config.toml
rotation_deg = 5
num_labels = 82
mixing = "mixup"
optimizer = "soap"
eps = 1e-08
precondition_frequency = 50
Rows from block 8 of a small multi-label image tagger, named by matrix and row number. Rows with one number belong to one channel. Each number is 128 + 32 x the weight over its row's rms, rounded and kept within 0 to 255. All counts start at 0. Numbers have three digits each.
After each channel's rows are labels from the 100 images, of 14976, where the channel reaches its highest value: "responds to" is what is common among them. Only what is clearly more common there than usual is listed. The data: single printed letters, digits and signs in grey, bent and noisy. In brackets: how many of the 100, against the usual share in percent.
# convs0: first 3x3 conv (model.blocks.8.convs.0.weight, 96x96x3x3, each kernel summed), inputs 32-63
# convs1: second 3x3 conv (model.blocks.8.convs.1.weight, 96x96x3x3, transposed, each kernel summed), outputs 32-63

convs0.34:127109111095142069082132158145076130192023133107112159098148157147126104128108108099152124159180
convs1.34:133079125135141110094134167099116115142152131101063169134115125104140112158077135143145144097132
responds to: the character + (51 vs 1.3)

convs0.0:141137127108147052093084159141105146133111126110132138182109082150079106057153160074110144098142
convs1.0:090069087109125116176114164183128143121099144075083163154078174109121081147143137186104156079131
responds to: the character N (25 vs 1.3)

convs0.76:079097083157153102115126138151127076132158159111151107112131109152102074091182178117161135155120
convs1.76:113071107100124149161128179103136109102132104118131135160119155113091067136122101132133145163149
responds to: digit (36 vs 13.4)

convs0.16:127089153095079164148183107113098102170137149203125120116111103113082095108125130095167185068078
convs1.16:086098090097050131184148148174135122069135110127063115154146179168143071124099117146139152162168
responds to: serif (76 vs 25.8); capital (65 vs 35.6)

convs0.4:136091148160140153141151160162152118061168109164084129088136119140152159088101121104054110171147
convs1.4:057113163162129153063074153142117085105131118107104112068149067162114096144126125053144147146135
responds to: capital (70 vs 35.6); serif (58 vs 25.8); the character M (25 vs 1.3)

convs0.75:121141146164147112133130129158125134119137107061167126152168145121092118136117163068151136108148
convs1.75:141091110156153078143183143136105155121152059120177168155168126118137120152087080132121148104185
responds to: capital (69 vs 35.6); the character V (45 vs 1.5); the character v (26 vs 1.1)

convs0.88:160097157073101160069174135111093105102123114167144127112095139093148137104123139081153121119093
convs1.88:152116119142102158148116134140122105073153091170087120120121102138029143181110134121087124093116
responds to: capital (61 vs 35.6); serif (52 vs 25.8)

convs0.37:105141126142092090123137149170130039113139163141133104168137155176098053076156187157138142073153
convs1.37:098091159072108129084098138123138092120118149090092061158128128148091139118161106111147100167141
responds to: the character % (49 vs 1.5); the character & (28 vs 1.3)

convs0.69:105156060149110097124091086115104128135089154077116128101047151151096173148072107064177122134150
convs1.69:115131180127187166091065146172139164134145113150140144111136104147125169113127075148120132155115
responds to: small letter (61 vs 36.2); the character w (45 vs 1.5); the character W (30 vs 1.3)

convs0.78:117141123100154153120120092071082157170089151143133098105110111119138116116112128224126088133159
convs1.78:085135124142153143152118128083070160222128215145115148166137130101166170114168059116123108107140
responds to: capital (70 vs 35.6); serif (66 vs 25.8)

convs0.63:104140128116158097046170119203128178192145100152097141067110107145143186148127119190099141114139
convs1.63:229125089174099139078099127166152065134176093137121153137154117124121101122127090095131132133114
responds to: the character * (63 vs 1.4)

convs0.11:054151104161130137097130104096088175136143143044083129111076095136121158115116061109183099119162
convs1.11:137143108136126099194138098133128127126152155032115156029131101152134197139130145150080155083157
responds to: the character C (25 vs 1.3)

convs0.39:112118076148125123100135158092136094133101146131187159103111116124158183133117109100134143085191
convs1.39:119133194129112144130095082092129107166081144144164114159114170164110110047140163117159129148132
responds to: serif (67 vs 25.8)

convs0.95:126119075155133101134155083183095130134120108116169105112112159129100144136068204119124104102143
convs1.95:106169156130116123145140107174109166143142083180134132154186174183104157139083151082175132128255
responds to: serif (57 vs 25.8); digit (35 vs 13.4)

convs0.2:116110093106137152126128113125129135132134081164139085129102099121143120076095188093054144188106
convs1.2:174113083135103089170093150068081123134142065144114152139099127117112161155164079143130165099103
responds to: serif (98 vs 25.8)

convs0.90:037122116120138155076107133190160120145121145123119124133137068103163110085130054181129146185150
convs1.90:126155123116112105108112136171153128123188115061182118153134068118186124095136067104125093116192
responds to: sans-serif (99 vs 56.8)

convs0.85:147090110169076149116079116123066136115129125096137096143122135174104127072132103101054130171151
convs1.85:178100171155087155133091142152119120086138159173091142164135144100130084092140119100134163111147
responds to: digit (39 vs 13.4); the character 1 (36 vs 1.4)

convs0.60:096134191109114163142131070112130162153090067088097129112162082156120129104085152110111126091168
convs1.60:175121152119138122121093067122142141121126070142117128115075159124099112175103151126060118154142
responds to: digit (34 vs 13.4); the character 2 (29 vs 1.3)

convs0.64:040130173101145118162107079149089175090143159065133144133109092145098132111079153161174102165111
convs1.64:107118167112053133119083101153138122109171121112119109101081177101113076145141157097105106164168
responds to: digit (39 vs 13.4)

convs0.35:113060114148058158130104112147068134133100149118106068134125118097130120099145131120154081150170
convs1.35:142123149124148124177154107151129116142099140169180085165135153092106212084168093099224132140150
responds to: digit (44 vs 13.4); the character @ (26 vs 1.2); the character 5 (25 vs 1.3)

convs0.1:093134113198074159115105134088127142111124134143150089130176094107144123132171129137146116190136
convs1.1:096119130095104126168113104212139116104091130111071125160116088132149099077139156113053119119108
responds to: digit (41 vs 13.4); the character 2 (37 vs 1.3)

convs0.77:070115092092125119116114122135135085145098129105182082104173047163210135150170128137098130092171
convs1.77:106085141113089133154195092129094142081106120167148114134147103139142086144132135142101158104140
responds to: small letter (68 vs 36.2); the character f (39 vs 1.4)

convs0.55:178137093105079169040147130132109135224122120111099126114138083140075133140172100091139144135171
convs1.55:113135129156115150096145148103110103198143114180129115157145164140070121122183125079124162150138
responds to: the character & (57 vs 1.3)

convs0.47:094136124146137147176142124141154107106115107145140118123123157105090113153118155091155075126071
convs1.47:098183096119062080147167141106068147089158052085145139128108123095072117100158073103091087079150
responds to: bold (76 vs 46.7); the character = (33 vs 1.4); digit (32 vs 13.4)

convs0.21:108163129154123138120111143136174070173117167064080108119038110139121131091097140079109109174155
convs1.21:151177144152122136105153123172119103186152142130131125175094168127108111119118167113107132111115
responds to: the character W (25 vs 1.3)

convs0.61:134113140145113090159117090153127103164144105114126180149140099124106146097098079180093078151146
convs1.61:130115122088121110166087153156162107107134075183115153173114122142126095117090107097042106168124
responds to: capital (80 vs 35.6); bold (74 vs 46.7); serif (53 vs 25.8); the character P (35 vs 1.2)

convs0.9:147146132110113118144108083083098119169140158164152108093117135120131138101153171140134063041160
convs1.9:094131117142117107100103145132178150112092148099128078150102112096140122102140184178123000139124
responds to: bold (100 vs 46.7); serif (71 vs 25.8)

convs0.86:097183119128161119107097067162073138152130137063168128151095115155083144174116153093123123103144
convs1.86:110123076124168089111109166085122136185163144096125171172167144112136151134174138079058140150126
responds to: small letter (84 vs 36.2); the character f (43 vs 1.4)

convs0.87:133103166070170159125126080120090090119147120105154098110175151076083099107148123108135118141122
convs1.87:110130145128144081099118146123144129084119118148096162106123151147085088125150085087097134130119
responds to: serif (94 vs 25.8); capital (76 vs 35.6)

convs0.54:098171070156099149118102160104105145137143090078103146099081094112124136073172099135171122147156
convs1.54:091121132169126098129146197110166163145121089123103115097082149145108144151163102105156127164095
responds to: the character w (25 vs 1.5)

convs0.62:101084119113167152127119056166097081083159169187086079110137093114098094192109075110155165101115
convs1.62:162127116129171109148133112172109128102112119084142155080120131128113114128112108172139137140160
responds to: serif (69 vs 25.8)

convs0.38:062176151175111113088100110102100104102117143098142107138101151135107089140106192117048189102124
convs1.38:155130131082141158096093051113124094174083143088133062129108101124172103134074127090084128079134
responds to: bold (74 vs 46.7); small letter (66 vs 36.2)

convs0.19:110119122068136177105136126078137109144121141111123135120083133148086126119081194126133226090130
convs1.19:122129108111147113139136151115137132128110088155110106164143120122149128129100174119097216083143
responds to: digit (32 vs 13.4)

convs0.22:124125085169159128095131141132123178115136072114085072106133092126120142086162149167136103162133
convs1.22:102121111206129210134109183167133109117107132119125159089087135169104082113140139137131114141152
responds to: bold (79 vs 46.7); the character s (34 vs 1.3); the character S (27 vs 1.4)

convs0.20:047119067128144123154128133170130120096092087130113104142218147092130101164244108169098121103098
convs1.20:109142107130123097068207128131149123160132101092107100142093101055182041120164137132039141121109
responds to: small letter (85 vs 36.2); the character i (33 vs 1.6); the character j (28 vs 1.4)

convs0.23:071118113182150145175164149145092164080098092141162138101077142103106168152096165106156126134163
convs1.23:067124131159123112137063121085147161073133133180169111105161148113181137108076101087165128113163
responds to: bold (79 vs 46.7); digit (73 vs 13.4); serif (60 vs 25.8); the character 5 (40 vs 1.3)

convs0.24:115145159162161096064170160150183084151109138117127098114087116150113167071068158093129123145148
convs1.24:198077132134100114110178132141080145095155140120212091144080127158086127125113138080139095083117
responds to: the character = (39 vs 1.4); the character g (32 vs 1.3)

convs0.29:076099134156153108153160159117120118137098118088177080164124142132164116123113108103132145105133
convs1.29:135090122105098161128159163110094087143105127136138094136094095143128126068186130087146128097129
responds to: serif (59 vs 25.8)

convs0.84:093156124124120149111126166149101097146094153148121133166104088136153146120137098135152123135151
convs1.84:084128131134151139095155108109094117199074117167131152157174082115171105114068134101161144101146
responds to: digit (40 vs 13.4); monospaced (38 vs 17.4)

convs0.27:154148135155028156156107129159122072112112092198122124156148082136116146093120137149084133130159
convs1.27:108109159101095139110185176135129100102128156090132074127115131126118112105130087061145119096148
responds to: the character z (46 vs 1.5); digit (34 vs 13.4)

convs0.50:145136071154098090102109107125139122072116084095078113125093140159176164085075120168135131114121
convs1.50:153166126163113081198108122144113101133110127104184135125195112133089122121115134082105124078164
responds to: serif (57 vs 25.8); digit (44 vs 13.4)

convs0.52:094153088133173097098103116112114087133117090094125120100146102132095181133092181129108065159135
convs1.52:139153121115134054122100171171114182165174076124139132132131222186129180194137185086153099109171
responds to: capital (62 vs 35.6); serif (60 vs 25.8); the character Q (52 vs 1.5)

convs0.3:116119071059088134089104108137117133171133116115108067086050101163141114108101180131109131158130
convs1.3:146114226109089087154139092161070161167109154112135135129154088159092131129176136165143092130136
responds to: the character % (39 vs 1.5); digit (37 vs 13.4); the character 9 (31 vs 1.4)

convs0.42:095136102138142142170068081103111141174101153117092135120069090146111174130079191086096151073161
convs1.42:190168131106110151125138116074059105144097174110141115118123172142129106166145167175060148121116
responds to: serif (98 vs 25.8); capital (63 vs 35.6)

convs0.32:105129163156115080097106122126128135146082142083114155133159107130158143017141087098111095141169
convs1.32:117111208167096109149164118097204124125155118133139083156117158130140123080136192068102111145120
responds to: serif (88 vs 25.8); small letter (68 vs 36.2); the character q (25 vs 1.4)

convs0.59:119143109147088119118170137127153102150201096105088107170119111184139109184152065129127163106125
convs1.59:106130113124238098119105172157118110139129141154138111109074118122135139095112125126120191149113
responds to: capital (68 vs 35.6)

convs0.8:104128104094114154106099044095098118111104128079173092138083076121110099159153129098192084181119
convs1.8:125074091053111096117121101123111090133119093091129105130164137092103092124227152127142124187133
responds to: serif (75 vs 25.8); capital (66 vs 35.6)

convs0.46:192119068083160132098103099138147133103125086126111144116127124170104172128085093108177100187156
convs1.46:176140103111114153097126085135135089073118142144090143099142117133106128189074173108182127133187
responds to: capital (71 vs 35.6)

convs0.31:126163192129121161055141108086115142139192122144098111097032097123090105098131151111101175115171
convs1.31:133136185139129100114116125097148148178083116102137089108133142146042127135179250142153130074135
responds to: small letter (76 vs 36.2); the character n (26 vs 1.4)

convs0.15:098124120128157167101110101124146120098100132087104102113187075118118131043121133085131114137145
convs1.15:137119106078184126150095102102174081132152116123144229121120118128126130108087066141149100092155
responds to: serif (90 vs 25.8); capital (82 vs 35.6)

convs0.94:069138135176122070178107123114154110149174130089127076099128148104163111103091111075165093112130
convs1.94:111107151130122119152141158125095113155148114094094099104108099092078147163072141117131122096131
responds to: digit (58 vs 13.4); the character 4 (56 vs 1.4)

convs0.66:175176100137106130105116099111171087122156083160139116148129124119076147063156110146119153150158
convs1.66:140127077142100192104138103130177141035121126078065109131177120092140137141093103151159141165112
responds to: sans-serif (90 vs 56.8); the character ? (26 vs 1.4)

convs0.5:084122138106130166147128085097105108133188125183189128110084075138140141127119214135154106124116
convs1.5:168120082106139117111173098130062135152131135139113200110110102147112094127089105155115148082137
responds to: bold (77 vs 46.7); monospaced (39 vs 17.4)

convs0.40:133159133123109095123063140077140145137123150109111177078064125179106095112150158126139130109161
convs1.40:130127138138113137118089126091109134111186172103130172135103082078123128085138143117133140115160
responds to: capital (64 vs 35.6); the character A (54 vs 1.3)

convs0.36:098108122117124115087095138093086200144110134136152158149126124137199081135126141194146092101150
convs1.36:117083122174075119127169073128089127115127137095092094182126122121189107142169153185157098193147
responds to: serif (82 vs 25.8); capital (80 vs 35.6)